config.toml
crop_scale_min = 1
horizontal_flip = true
init = "trunc_normal_002"
learning_rate = 0.029
orthogonalizer = "polar_express"
Rows from block 4 of a small image classifier, named by matrix and row number. Rows with one number belong to one neuron. Each number is 200 + 30 x the weight over its row's rms, rounded and kept within 0 to 999. All counts start at 0.
After each neuron's rows are labels from the 100 images, of 14848, where the neuron reaches its largest size: "peak on" is the class under the peak. Only what is clearly more common there than usual is listed. The data: simulated stained blood smears. In brackets: how many of the 100, against the usual share in percent.
# gate: MLP gate (model.blocks.4.mlp.gate.weight, 640x320), inputs 160-239
# fc1: MLP up (model.blocks.4.mlp.fc1.weight, 640x320), inputs 160-239
# fc2: MLP down (model.blocks.4.mlp.fc2.weight, 320x640, transposed), outputs 160-239

gate.622,229,215,196,134,146,208,150,252,189,189,221,218,250,217,216,216,160,177,181,214,149,232,165,237,201,205,190,215,173,220,173,193,215,222,208,192,213,257,258,190,192,180,135,207,189,185,192,240,201,198,254,233,235,163,153,213,170,216,168,207,227,190,210,184,194,192,256,268,221,196,174,202,186,234,240,203,207,203,194,122
fc1.622,244,247,158,163,131,189,237,199,207,231,171,177,166,233,205,164,212,208,209,185,209,161,202,230,216,183,211,201,250,205,195,233,207,194,179,204,144,181,245,228,225,182,188,169,208,260,164,246,199,187,161,150,246,137,243,187,228,194,142,181,171,203,222,210,202,184,185,212,222,166,197,174,190,195,228,231,261,146,185,252
fc2.622,218,187,174,238,194,150,130,220,199,251,216,176,200,167,212,202,253,189,212,177,206,158,206,187,174,203,156,164,157,196,156,234,296,210,195,247,166,228,169,234,228,175,168,155,246,147,206,174,244,153,219,235,163,195,219,185,200,266,206,169,176,199,195,199,206,182,210,215,241,147,194,149,217,222,253,221,240,188,228,168
peak on: small cell (59 vs 25.3)

gate.171,214,209,247,228,179,173,159,193,149,144,220,243,169,256,152,264,233,205,215,193,144,182,191,197,162,267,159,190,227,198,179,201,199,213,176,224,302,145,212,222,160,169,217,232,168,154,209,187,184,195,284,170,203,186,182,248,205,194,233,217,216,161,235,161,218,222,206,196,223,185,222,174,189,208,200,169,198,195,169,203
fc1.171,152,215,204,221,164,219,141,201,248,251,197,155,204,181,183,220,247,188,209,214,189,218,219,164,164,226,167,186,189,209,180,204,167,196,123,216,200,191,255,200,171,142,209,201,193,240,219,247,170,194,234,212,139,184,188,200,180,161,206,221,187,198,166,206,262,163,198,144,209,172,181,238,225,179,245,187,197,218,215,220
fc2.171,208,189,182,238,199,198,240,185,268,217,233,186,181,265,228,176,162,195,127,216,222,203,222,180,284,202,184,230,220,208,160,172,198,162,251,127,167,212,213,211,180,208,212,195,207,205,216,209,147,260,158,228,244,187,170,196,171,173,186,148,223,181,239,201,177,177,195,223,248,198,179,207,169,208,222,176,214,213,203,145
peak on: nucleus (48 vs 3.8); large cell (46 vs 10.3)

gate.85,220,144,167,191,241,202,185,153,206,180,215,218,200,225,221,235,169,200,233,201,214,198,273,149,178,235,197,230,225,205,198,259,197,193,197,166,177,184,195,198,205,227,177,156,230,209,212,198,184,247,201,244,175,234,157,195,250,189,225,201,205,223,204,268,257,219,185,214,126,228,223,150,195,199,198,221,152,172,244,148
fc1.85,209,239,220,243,176,205,221,243,219,169,189,184,206,215,190,182,257,200,232,168,201,160,189,206,218,155,184,169,145,219,209,153,203,223,225,295,205,178,188,247,193,178,214,252,163,197,237,191,250,198,222,155,256,188,197,178,140,227,220,237,208,172,251,114,198,226,229,169,228,200,199,271,212,206,190,177,239,233,267,186
fc2.85,213,188,178,113,256,154,220,240,256,179,199,236,188,189,225,246,155,193,194,240,218,209,200,202,221,176,187,218,227,199,165,223,240,194,167,213,160,237,203,202,235,201,179,187,169,209,183,193,160,149,232,240,164,181,175,159,218,197,184,207,242,226,201,243,185,246,205,270,188,192,218,213,200,152,188,223,166,221,201,182
peak on: large cell (49 vs 10.3); nucleus (46 vs 3.8)

gate.408,165,245,225,191,189,180,153,197,224,194,213,182,152,181,188,179,159,241,186,215,185,174,207,198,173,252,205,152,251,255,146,196,159,201,164,203,202,185,180,180,142,205,165,174,216,222,221,245,210,233,192,204,212,227,245,232,151,264,139,189,179,187,230,215,191,187,242,206,198,212,193,187,167,207,164,198,169,206,163,228
fc1.408,181,163,186,243,197,145,221,206,207,229,180,189,164,152,226,219,228,155,156,212,207,184,206,244,218,171,132,184,135,206,232,224,180,237,261,190,215,173,226,233,214,234,181,222,220,185,218,228,152,191,202,248,205,146,232,197,194,152,199,194,289,236,226,207,134,217,208,173,186,190,213,233,224,208,211,211,201,180,191,190
fc2.408,201,230,181,212,243,201,244,205,218,229,234,195,233,182,214,223,194,213,232,189,173,177,201,260,191,221,209,231,161,205,231,166,199,227,225,226,201,230,174,253,216,234,158,247,229,218,195,163,212,251,157,206,231,225,254,211,146,233,238,203,242,163,189,200,178,175,233,184,209,195,221,202,211,241,214,169,162,155,189,183
peak on: large cell (44 vs 10.3)

gate.39,188,203,142,206,231,258,122,232,192,180,175,244,180,185,182,233,204,210,134,250,175,246,212,248,243,230,209,186,220,193,158,201,190,199,157,228,241,204,197,170,167,223,206,171,194,195,218,174,194,193,207,217,168,244,203,189,173,249,258,201,249,184,204,260,188,223,217,185,206,213,260,169,138,159,238,191,172,175,242,167
fc1.39,219,180,233,193,199,224,210,174,159,202,240,195,204,207,234,195,198,200,192,179,231,206,175,210,170,173,209,232,200,204,199,195,229,196,212,201,211,197,264,209,213,142,196,222,212,241,193,226,181,171,236,157,233,202,229,174,168,201,178,168,170,250,242,182,187,230,224,197,166,142,165,212,167,241,229,222,193,184,146,183
fc2.39,174,223,190,152,192,229,258,183,224,226,241,186,221,213,180,166,255,216,210,200,213,179,209,195,224,203,198,143,220,214,216,152,239,188,194,243,228,150,184,185,196,170,255,208,210,266,198,154,182,207,198,164,208,186,204,241,154,213,188,164,147,174,195,164,207,193,203,231,205,206,208,166,227,228,192,191,226,178,181,227
peak on: large cell (85 vs 10.3)

gate.97,194,218,171,225,151,182,153,214,214,181,185,215,170,194,189,213,201,170,197,172,156,224,180,192,171,179,214,152,163,214,163,234,221,235,237,202,191,254,182,187,145,170,164,226,185,181,138,233,253,213,210,189,166,171,220,164,181,195,145,206,183,190,167,212,160,198,266,186,222,229,149,194,189,128,137,179,186,196,255,225
fc1.97,226,213,193,231,212,204,170,152,224,219,164,210,163,195,185,203,165,191,238,178,263,232,201,233,183,213,175,197,189,254,203,174,147,209,151,183,241,190,156,193,170,204,217,191,203,205,218,226,226,236,200,130,157,259,222,175,255,193,237,218,183,218,198,173,209,214,205,134,191,199,233,188,173,160,160,221,197,211,243,205
fc2.97,251,195,208,147,179,198,203,189,227,180,222,166,256,167,195,210,173,170,181,190,186,204,199,205,185,243,244,201,240,197,225,219,200,190,156,213,193,166,188,202,184,184,193,217,245,170,208,179,218,127,146,222,183,206,248,182,165,158,227,217,188,227,215,236,193,174,234,195,229,191,202,192,163,204,220,222,166,225,267,193
peak on: large cell (95 vs 10.3)

gate.162,206,238,195,194,185,198,197,195,204,216,253,236,173,144,226,200,178,177,216,188,203,162,224,239,171,205,200,179,183,140,154,211,178,175,205,218,178,219,200,186,156,184,221,262,144,184,180,133,219,205,158,158,217,252,206,241,192,215,167,216,226,160,225,238,189,191,198,245,216,140,218,250,180,187,168,196,217,209,245,209
fc1.162,192,155,209,217,228,205,186,180,173,142,159,180,192,245,167,210,202,224,188,206,204,209,170,162,209,191,194,212,204,257,237,180,210,254,206,192,219,163,238,208,215,219,167,137,244,208,230,278,202,207,220,255,179,150,191,169,199,207,250,211,196,253,192,168,204,212,194,149,192,242,179,139,198,200,230,201,167,201,158,179
fc2.162,186,253,232,236,218,206,185,276,218,206,240,214,198,173,151,176,199,179,150,182,248,201,232,178,213,238,166,207,164,164,206,205,232,153,187,213,146,188,255,171,237,229,205,183,214,204,212,162,175,174,169,181,183,161,199,223,216,144,166,163,216,162,188,211,187,185,206,193,170,232,215,197,193,160,208,226,242,197,224,197
peak on: small cell (57 vs 25.3)

gate.28,231,245,214,160,274,180,240,199,218,218,126,225,180,187,154,212,228,223,190,195,212,237,189,202,189,180,209,271,144,269,176,204,212,207,188,192,210,194,199,221,236,203,202,170,156,219,214,204,225,135,201,217,225,241,181,168,203,191,192,169,153,145,128,179,165,153,220,145,193,221,150,194,213,174,241,195,199,196,239,211
fc1.28,191,157,249,246,223,181,246,229,176,216,192,221,172,181,197,170,204,133,241,209,156,169,262,217,205,176,234,159,202,211,173,202,233,182,186,176,221,224,239,208,214,207,156,240,189,184,236,206,199,221,235,168,166,182,214,193,227,265,175,229,204,250,225,215,217,169,138,181,199,148,174,216,172,204,215,210,179,246,223,220
fc2.28,224,258,177,169,207,176,184,202,276,207,178,211,188,201,231,180,177,184,207,173,186,207,144,219,228,210,187,326,185,231,178,193,204,190,206,189,190,199,243,186,162,250,231,202,185,201,165,168,234,171,173,187,251,238,199,221,159,135,194,169,161,171,207,228,169,183,164,199,194,210,164,209,211,214,169,172,191,132,200,151
peak on: nucleus (39 vs 3.8); large cell (39 vs 10.3)

gate.176,223,231,195,186,220,155,226,239,192,194,211,193,202,201,187,192,237,171,169,181,141,215,188,261,191,216,195,236,240,185,208,207,198,206,217,140,200,207,221,216,233,184,186,196,145,178,210,239,219,216,246,211,206,163,198,158,167,214,133,197,238,219,195,166,194,217,230,180,144,183,219,169,231,218,219,214,222,166,177,211
fc1.176,192,172,200,189,217,192,187,195,226,189,211,246,172,227,270,171,201,229,201,163,202,243,202,218,201,194,180,195,231,206,212,150,236,165,204,236,160,217,211,176,209,249,232,222,215,186,185,171,207,241,197,244,240,213,218,218,206,231,268,142,176,203,170,199,171,195,206,185,218,175,184,243,209,167,214,196,248,230,232,168
fc2.176,224,158,202,208,201,181,208,216,226,149,225,219,214,227,179,174,140,199,241,139,217,215,201,166,191,219,214,200,165,255,198,215,208,190,152,180,195,260,223,191,185,187,155,169,275,142,209,178,195,197,244,188,174,181,194,208,120,184,207,240,184,195,192,190,174,125,202,228,181,189,263,197,173,127,184,237,178,200,235,248
peak on: nucleus (82 vs 3.8)

gate.170,222,245,219,193,224,217,188,228,168,186,251,177,196,195,192,228,240,207,195,148,176,196,212,216,193,222,201,194,144,205,169,218,179,149,201,222,256,141,174,232,192,165,252,169,172,211,202,204,252,208,175,128,178,199,217,167,199,225,205,205,201,232,176,241,228,205,291,239,220,202,233,180,211,155,185,166,181,217,177,207
fc1.170,160,174,184,164,189,216,174,219,214,203,185,175,188,268,235,202,240,200,216,297,240,154,174,195,219,196,184,214,199,200,228,169,199,170,224,218,150,141,242,189,208,179,203,183,205,229,140,194,197,188,129,253,190,214,233,223,206,214,142,205,160,172,200,193,173,178,230,193,183,181,186,245,223,205,239,212,181,203,255,174
fc2.170,167,202,168,246,200,147,232,193,209,201,232,133,236,219,175,208,237,201,174,135,207,196,242,191,179,120,177,212,187,228,308,207,206,245,204,198,246,204,168,245,219,184,143,211,144,230,206,206,241,229,213,201,170,127,229,194,174,233,192,194,253,210,188,205,181,231,192,172,216,188,177,126,202,149,203,241,176,221,179,236
peak on: nucleus (57 vs 3.8); large cell (43 vs 10.3)

gate.520,238,168,240,194,190,145,215,168,230,181,223,221,228,218,171,265,172,206,179,231,191,215,208,171,194,167,223,204,227,251,177,201,178,222,172,158,228,235,172,177,181,183,166,244,196,210,203,204,178,190,256,196,223,199,170,216,222,192,205,178,223,204,243,199,173,205,115,138,201,116,177,220,229,196,189,215,215,218,139,252
fc1.520,203,221,249,230,267,162,209,227,213,262,233,229,181,245,189,196,215,180,175,243,226,205,190,175,235,243,248,204,201,255,221,165,175,195,172,217,189,234,210,145,213,177,150,161,224,222,144,196,170,147,208,196,246,255,144,253,197,235,175,240,228,222,214,183,183,230,176,232,193,162,192,212,229,175,221,188,167,248,143,244
fc2.520,175,252,234,130,166,198,177,172,195,182,242,233,197,198,251,174,177,169,207,158,202,188,163,233,194,179,193,213,200,213,199,205,227,204,229,205,221,230,190,187,205,186,223,197,224,226,201,177,206,119,171,186,196,234,220,248,199,193,166,201,214,195,203,248,157,149,239,223,152,212,199,198,194,180,221,188,144,222,240,217
peak on: large cell (75 vs 10.3)

gate.14,239,192,158,234,234,212,228,202,270,126,142,211,173,195,194,220,144,175,213,188,194,206,233,223,210,160,211,143,197,209,177,215,181,215,135,202,208,231,208,166,212,197,214,231,238,204,161,205,198,229,245,186,181,190,225,161,153,168,223,213,217,213,199,233,201,213,148,218,172,140,183,195,211,172,201,238,242,241,212,247
fc1.14,196,186,210,170,164,213,198,246,246,196,223,239,187,188,197,234,219,190,221,238,174,222,135,209,139,225,219,185,219,159,179,261,159,172,253,217,206,150,189,275,179,209,183,187,217,180,262,162,197,170,180,174,254,234,197,233,184,222,229,270,237,175,156,195,172,174,208,222,179,221,237,150,199,206,206,199,213,226,223,204
fc2.14,191,201,156,202,200,208,152,204,270,228,164,249,206,232,191,182,161,145,196,218,156,189,238,207,225,160,210,161,265,194,249,203,209,261,205,204,242,253,193,236,160,209,135,226,193,234,243,193,229,189,246,166,210,235,234,215,211,195,205,209,178,159,168,204,172,245,186,216,150,135,179,210,211,204,207,196,150,204,209,185
peak on: nucleus (87 vs 3.8)

gate.98,223,239,212,253,206,204,186,210,199,207,130,145,149,172,185,162,211,170,197,188,189,263,214,173,178,239,222,171,234,200,248,239,213,251,118,187,212,221,182,181,199,257,207,186,228,220,146,150,206,199,197,198,225,257,215,197,159,224,213,185,240,192,243,171,158,225,239,188,199,214,192,225,168,204,144,216,217,161,227,205
fc1.98,212,160,242,193,199,178,179,198,197,148,242,230,144,241,248,204,146,237,254,195,225,184,199,228,202,196,230,213,225,192,197,234,228,184,254,286,252,224,206,224,168,203,188,184,218,166,185,200,191,204,215,191,217,176,187,190,191,183,255,201,191,193,194,200,211,190,194,181,212,274,187,195,202,195,243,185,159,224,186,156
fc2.98,277,157,216,242,244,170,229,225,183,231,176,221,230,220,222,249,222,223,164,209,166,214,150,210,197,242,228,176,218,252,144,253,188,223,200,189,196,186,227,197,171,215,223,195,212,177,228,187,197,228,199,179,193,198,190,204,156,167,203,191,241,254,184,209,205,214,140,163,244,217,167,193,217,239,186,202,180,196,150,184
peak on: nucleus (85 vs 3.8)

gate.259,164,256,200,165,160,177,217,171,192,145,208,218,244,212,203,202,210,176,191,171,164,196,200,196,198,191,240,211,216,239,207,226,258,239,200,187,155,210,212,174,200,137,162,151,170,156,157,164,247,162,192,183,193,153,181,204,196,192,233,176,185,206,203,216,210,159,240,216,214,177,234,134,190,167,174,235,151,177,185,188
fc1.259,193,249,226,200,174,163,164,194,178,188,198,160,233,231,173,149,210,167,213,221,165,189,228,200,192,213,174,244,242,271,204,223,213,146,234,157,158,187,155,202,197,205,208,137,155,162,175,184,220,188,237,209,203,168,197,222,172,196,203,204,176,207,214,237,234,207,176,189,215,161,205,187,254,245,236,237,270,221,200,186
fc2.259,199,193,192,196,213,211,211,182,191,275,210,220,183,195,216,229,197,220,261,192,251,176,266,194,243,148,241,176,157,204,184,203,242,192,181,208,183,160,184,216,232,233,236,224,204,157,179,200,226,186,218,179,217,198,195,140,165,166,198,230,198,163,164,208,156,202,208,162,176,185,174,212,178,216,200,195,204,219,217,210
peak on: nucleus (80 vs 3.8)

gate.362,171,232,232,218,230,217,194,191,164,223,186,186,177,148,154,192,229,176,226,209,210,159,177,203,189,219,215,171,208,194,172,208,190,219,222,228,211,207,129,254,242,229,192,196,184,204,194,160,203,235,248,200,228,257,221,186,185,194,192,204,199,194,236,164,219,252,187,216,151,173,239,154,201,167,227,191,208,190,188,137
fc1.362,241,240,181,201,226,186,214,195,199,154,245,206,245,258,281,172,219,185,238,196,233,195,229,237,229,184,201,194,146,176,238,192,246,207,178,227,223,152,217,202,212,195,210,219,239,169,167,211,209,182,147,202,165,216,181,201,189,255,239,188,196,168,147,169,173,208,241,216,214,211,138,198,217,193,191,222,215,203,218,223
fc2.362,220,218,198,195,239,152,212,228,203,206,204,203,210,130,203,206,204,197,215,238,244,229,192,265,189,186,147,165,197,225,242,228,199,270,214,174,165,193,211,180,177,212,138,213,177,213,242,261,163,251,206,273,268,196,214,221,179,182,213,160,253,147,176,206,199,227,123,183,159,166,183,203,253,199,231,187,209,220,191,196
peak on: nucleus (68 vs 3.8); large cell (30 vs 10.3)

gate.204,235,208,211,197,211,186,155,185,170,205,238,130,190,200,173,192,189,200,152,201,212,202,226,225,237,176,223,154,152,228,264,244,207,198,211,222,198,227,149,197,171,165,160,226,174,215,149,231,204,155,130,189,185,192,206,197,174,186,207,201,178,246,139,207,214,210,206,156,184,279,190,183,160,230,206,200,185,177,202,209
fc1.204,164,244,161,197,180,208,177,149,239,199,228,208,239,161,187,239,228,200,266,232,203,169,214,155,247,219,235,223,215,138,175,208,158,194,202,217,184,144,209,192,194,171,240,233,235,119,183,167,189,235,215,249,197,205,187,204,181,191,267,192,220,214,214,208,180,205,196,142,181,152,164,204,254,156,177,219,177,204,188,228
fc2.204,161,171,222,160,264,205,258,200,208,231,220,241,230,114,230,179,181,244,199,181,181,162,201,222,177,167,172,199,146,199,192,245,201,222,194,182,195,222,153,159,152,201,210,177,181,228,255,228,208,182,220,119,196,184,194,207,238,150,202,205,233,217,255,213,190,191,206,178,223,193,252,146,148,213,208,221,247,182,229,195
peak on: nucleus (46 vs 3.8); large cell (29 vs 10.3)

gate.440,200,202,173,177,188,197,180,179,182,194,186,227,136,172,142,218,216,175,150,219,258,185,244,146,180,202,180,213,215,190,174,197,192,171,196,189,203,154,228,242,180,122,202,211,178,202,270,174,174,215,225,209,180,234,202,234,214,184,161,223,250,204,220,212,195,162,172,151,176,153,193,213,271,145,186,230,173,208,189,226
fc1.440,211,232,200,233,150,239,173,252,226,240,231,162,258,300,248,153,149,211,221,226,169,183,166,250,237,193,215,190,205,196,180,211,255,182,227,250,180,222,217,158,213,224,206,163,237,192,141,223,267,175,200,216,229,154,201,189,222,213,247,187,129,201,153,162,189,222,213,198,154,222,226,213,163,246,220,210,205,205,202,167
fc2.440,137,159,237,183,227,179,187,222,153,173,201,226,139,241,175,195,195,173,201,160,187,194,197,160,152,236,170,196,240,239,216,225,181,267,244,196,223,232,193,163,139,182,224,205,234,223,208,136,219,288,242,153,238,228,175,242,239,165,240,243,240,215,242,184,243,142,193,184,195,127,224,157,228,162,149,202,140,172,130,216
peak on: nucleus (63 vs 3.8); large cell (37 vs 10.3)

gate.525,193,219,215,253,234,193,157,218,237,229,187,153,176,171,197,153,220,185,217,255,194,211,231,154,183,215,209,196,218,203,231,183,218,225,202,160,233,229,176,211,247,204,206,153,211,207,159,180,238,230,160,229,199,186,242,202,233,217,197,260,224,137,212,208,142,140,184,197,239,161,228,167,210,161,142,197,174,233,169,208
fc1.525,225,154,228,170,220,160,219,210,195,225,215,240,190,245,191,196,192,186,249,160,230,218,203,219,223,167,219,127,138,210,182,246,216,197,184,222,219,205,242,214,225,139,158,207,202,162,182,225,228,177,171,168,186,178,258,157,190,224,177,168,221,185,233,190,214,258,181,171,185,241,155,241,122,231,192,221,184,216,201,186
fc2.525,186,163,246,228,226,182,229,190,172,211,207,213,223,214,214,202,178,214,162,210,251,193,242,205,157,228,232,226,214,216,210,226,177,220,249,187,160,210,188,198,224,216,224,200,185,202,189,225,189,203,190,230,167,177,227,213,164,206,160,222,196,122,237,243,225,191,192,194,170,208,234,224,204,196,239,203,184,216,183,144
peak on: large cell (99 vs 10.3)

gate.159,217,195,234,236,194,193,216,190,217,163,250,184,156,173,151,213,197,203,227,216,202,250,213,176,198,200,227,190,188,242,229,258,177,240,144,171,223,197,155,280,197,186,183,157,243,207,196,202,192,178,133,188,211,140,203,180,204,182,229,210,220,164,251,212,189,165,135,227,206,182,183,234,178,244,251,205,215,163,144,178
fc1.159,163,156,224,200,207,205,216,231,179,170,283,186,189,175,206,204,186,230,267,186,202,178,220,157,235,222,168,160,214,188,228,290,163,213,210,221,237,188,185,229,238,173,150,205,224,212,196,199,157,214,155,187,188,156,231,220,191,170,208,156,213,213,226,176,226,166,162,215,230,193,202,211,173,199,216,202,249,204,156,183
fc2.159,133,179,186,183,217,218,219,184,208,184,209,141,227,256,214,226,193,245,234,162,228,210,194,215,194,192,155,184,163,174,259,239,208,188,228,181,230,189,138,174,155,213,188,173,232,230,237,199,213,200,244,176,226,233,210,147,191,202,130,240,194,238,190,166,225,199,224,204,192,233,196,192,210,153,168,224,207,234,167,196
peak on: large cell (86 vs 10.3)

gate.78,200,209,216,203,199,186,165,205,219,164,190,231,180,147,183,198,181,243,210,210,201,215,200,189,239,212,186,244,185,175,228,184,193,232,234,142,183,149,178,187,270,227,181,163,211,212,224,184,188,177,160,226,152,191,176,219,223,196,213,243,216,227,191,190,212,181,238,232,160,199,221,222,196,171,171,241,228,196,151,193
fc1.78,205,188,159,232,240,249,220,227,211,230,189,211,181,214,217,227,223,236,235,181,249,234,213,149,202,164,258,213,172,245,211,244,216,187,165,201,189,222,186,213,196,208,195,202,125,178,202,225,163,228,184,183,283,174,195,205,173,171,214,206,177,210,213,170,186,220,165,192,189,174,227,196,208,169,168,181,189,194,149,207
fc2.78,242,174,195,207,195,163,220,234,192,160,191,244,165,204,235,192,218,178,218,174,235,179,210,190,171,212,180,183,163,268,200,231,220,215,189,205,147,212,202,199,203,237,237,250,168,211,151,163,212,227,212,161,165,203,201,154,170,227,189,244,180,239,188,273,269,131,219,261,215,236,218,252,186,155,223,178,201,250,232,171
peak on: large cell (67 vs 10.3)

gate.267,219,186,209,281,206,218,234,214,239,120,211,178,178,202,174,186,155,205,221,266,152,189,193,247,186,246,188,209,171,266,192,150,222,231,214,167,205,233,165,181,256,212,208,219,160,193,201,172,193,205,177,217,248,227,188,197,221,212,169,195,224,127,220,239,234,200,198,216,213,212,214,199,181,229,173,211,195,208,168,150
fc1.267,218,214,198,155,152,226,139,215,185,201,262,177,187,177,171,231,205,155,177,223,205,241,220,185,185,244,192,176,234,195,195,280,200,178,214,232,149,236,248,207,172,213,238,151,232,176,176,223,213,228,235,245,209,262,261,220,200,198,235,211,223,173,198,170,209,180,238,200,179,165,264,170,178,143,212,195,181,176,231,202
fc2.267,204,201,213,245,192,251,195,217,198,200,224,223,179,215,253,138,223,217,268,264,243,164,216,171,219,206,252,200,179,248,167,153,210,175,243,197,220,176,224,203,138,167,193,169,204,240,150,175,192,236,197,203,246,224,212,142,241,177,166,244,161,211,179,164,274,154,207,197,179,226,219,251,179,179,222,236,235,190,184,191
peak on: nucleus (62 vs 3.8); large cell (35 vs 10.3)

gate.621,223,198,225,178,210,227,180,167,209,217,161,205,166,190,192,184,237,193,200,219,202,199,224,207,149,178,216,236,144,203,215,132,192,185,229,232,182,201,149,213,154,193,267,193,165,156,156,197,183,255,212,201,175,221,161,151,232,241,209,216,185,202,235,211,200,199,226,199,238,219,229,179,137,216,231,201,157,239,203,152
fc1.621,173,195,175,207,196,214,235,196,204,225,135,211,181,187,209,183,138,214,204,222,234,208,192,233,229,246,213,233,242,198,194,240,177,218,226,182,229,170,251,206,250,207,190,218,201,233,223,200,164,179,246,207,222,206,232,211,121,198,224,216,165,153,184,181,206,204,176,188,127,182,170,239,248,169,192,178,206,241,224,219
fc2.621,209,233,227,205,253,200,200,272,206,186,218,197,243,232,174,204,250,180,212,232,203,165,248,140,172,205,187,192,172,244,221,167,171,161,201,286,209,240,181,189,202,231,204,164,189,150,187,253,187,215,142,220,181,181,171,159,227,172,201,245,262,257,189,211,215,188,219,186,251,157,223,197,180,170,194,194,165,211,166,186
peak on: small cell (56 vs 25.3)

gate.175,153,180,226,193,211,192,216,169,178,172,169,238,181,195,187,170,212,237,190,169,230,192,200,161,212,167,202,235,204,270,216,239,166,195,202,205,171,151,196,194,202,194,218,203,185,233,205,151,191,269,212,182,210,171,224,167,249,203,183,245,253,234,239,183,162,236,170,172,216,203,184,191,258,246,196,198,211,221,146,150
fc1.175,177,180,190,203,163,218,191,208,223,202,266,191,220,190,207,286,197,184,278,180,254,218,182,222,191,196,156,184,158,162,205,209,172,206,195,188,203,200,228,231,213,248,183,225,184,150,199,210,203,175,220,214,175,161,140,184,189,173,203,177,225,196,225,169,233,196,180,228,209,195,184,249,187,148,238,234,217,214,182,216
fc2.175,181,124,153,207,215,223,216,219,194,215,176,218,238,184,175,192,216,176,245,202,163,157,246,170,199,222,159,199,234,217,176,207,169,216,173,223,209,200,229,205,175,198,157,249,198,205,211,178,227,207,191,132,144,176,260,245,199,177,180,224,215,165,228,212,185,172,204,173,207,207,208,157,204,226,167,213,158,143,171,196
peak on: nucleus (70 vs 3.8); large cell (26 vs 10.3)

gate.486,181,219,194,237,194,181,229,183,209,231,275,204,168,153,178,150,188,242,150,217,239,260,206,177,228,211,264,188,253,202,160,239,210,209,167,190,137,139,199,190,206,190,201,218,225,229,224,212,204,197,179,216,180,234,167,233,161,269,234,205,231,208,171,202,242,197,151,211,188,261,204,171,152,197,193,226,180,158,184,139
fc1.486,131,208,197,228,158,181,231,162,219,191,254,215,149,132,166,170,190,234,165,231,241,267,187,243,230,229,242,228,269,230,195,245,203,206,180,193,144,151,210,192,192,225,207,183,194,231,173,244,238,199,190,219,177,244,175,245,168,243,214,200,223,200,221,196,254,208,150,231,185,260,234,222,190,216,169,256,149,182,192,140
fc2.486,192,178,227,207,223,245,177,129,214,178,170,109,216,213,269,185,133,168,176,204,156,163,171,266,157,206,164,222,180,207,233,192,183,224,213,175,262,258,213,209,219,194,170,159,229,160,226,185,166,241,217,235,221,205,268,163,265,222,181,215,231,234,210,187,243,206,187,192,188,229,152,175,146,202,241,169,232,246,234,242
peak on: large cell (66 vs 10.3); nucleus (28 vs 3.8)

gate.626,211,144,198,185,212,194,175,215,175,186,182,194,219,232,201,136,220,204,150,231,191,181,209,178,165,160,214,176,188,164,182,147,200,207,162,159,199,212,161,168,183,215,147,217,188,255,143,164,207,220,198,251,223,239,207,171,197,223,180,206,176,184,213,214,221,178,184,129,216,202,231,218,241,170,189,241,240,174,181,234
fc1.626,170,207,177,221,196,191,175,175,188,247,197,251,215,128,211,224,216,218,207,190,208,194,208,263,197,246,238,203,194,226,216,242,187,158,221,224,233,171,191,230,193,154,212,183,177,187,184,138,137,187,190,149,180,183,163,200,226,242,195,212,245,225,204,231,210,200,214,184,155,215,166,212,197,199,152,205,241,222,237,175
fc2.626,196,268,183,167,197,227,194,210,239,197,199,188,230,305,212,257,211,182,175,171,200,226,205,219,214,192,227,219,224,177,222,139,199,204,166,220,227,204,217,178,197,150,172,237,155,269,171,215,127,193,225,194,146,189,210,219,219,269,171,240,220,235,213,216,223,272,187,222,218,230,241,197,264,168,196,193,183,157,232,196
peak on: nucleus (53 vs 3.8)

gate.338,191,202,207,224,190,199,193,220,253,259,178,202,238,194,217,197,180,259,201,225,228,192,178,257,192,168,222,219,215,173,177,198,225,192,192,233,142,132,226,114,212,157,202,180,215,209,186,245,207,166,214,154,215,195,189,164,173,203,173,227,193,213,190,202,162,212,236,159,173,241,182,164,276,240,213,206,228,217,179,224
fc1.338,200,177,193,184,196,177,197,213,220,249,168,196,246,225,173,209,239,242,199,225,238,192,251,237,216,175,216,236,154,200,170,221,230,152,187,182,206,189,224,173,200,193,252,157,178,145,201,194,215,183,193,161,228,246,194,143,190,228,198,215,183,205,215,157,237,170,227,129,152,205,186,183,234,192,216,216,187,227,216,229
fc2.338,206,217,220,182,208,179,215,221,146,160,205,225,154,212,180,255,146,181,196,208,188,241,189,162,163,300,197,200,176,250,222,179,156,196,152,237,177,256,221,256,183,186,220,195,216,155,206,138,238,197,159,215,170,182,222,197,199,155,222,154,174,233,204,182,232,237,197,215,181,241,200,245,179,131,199,173,211,165,226,188
peak on: small cell (54 vs 25.3)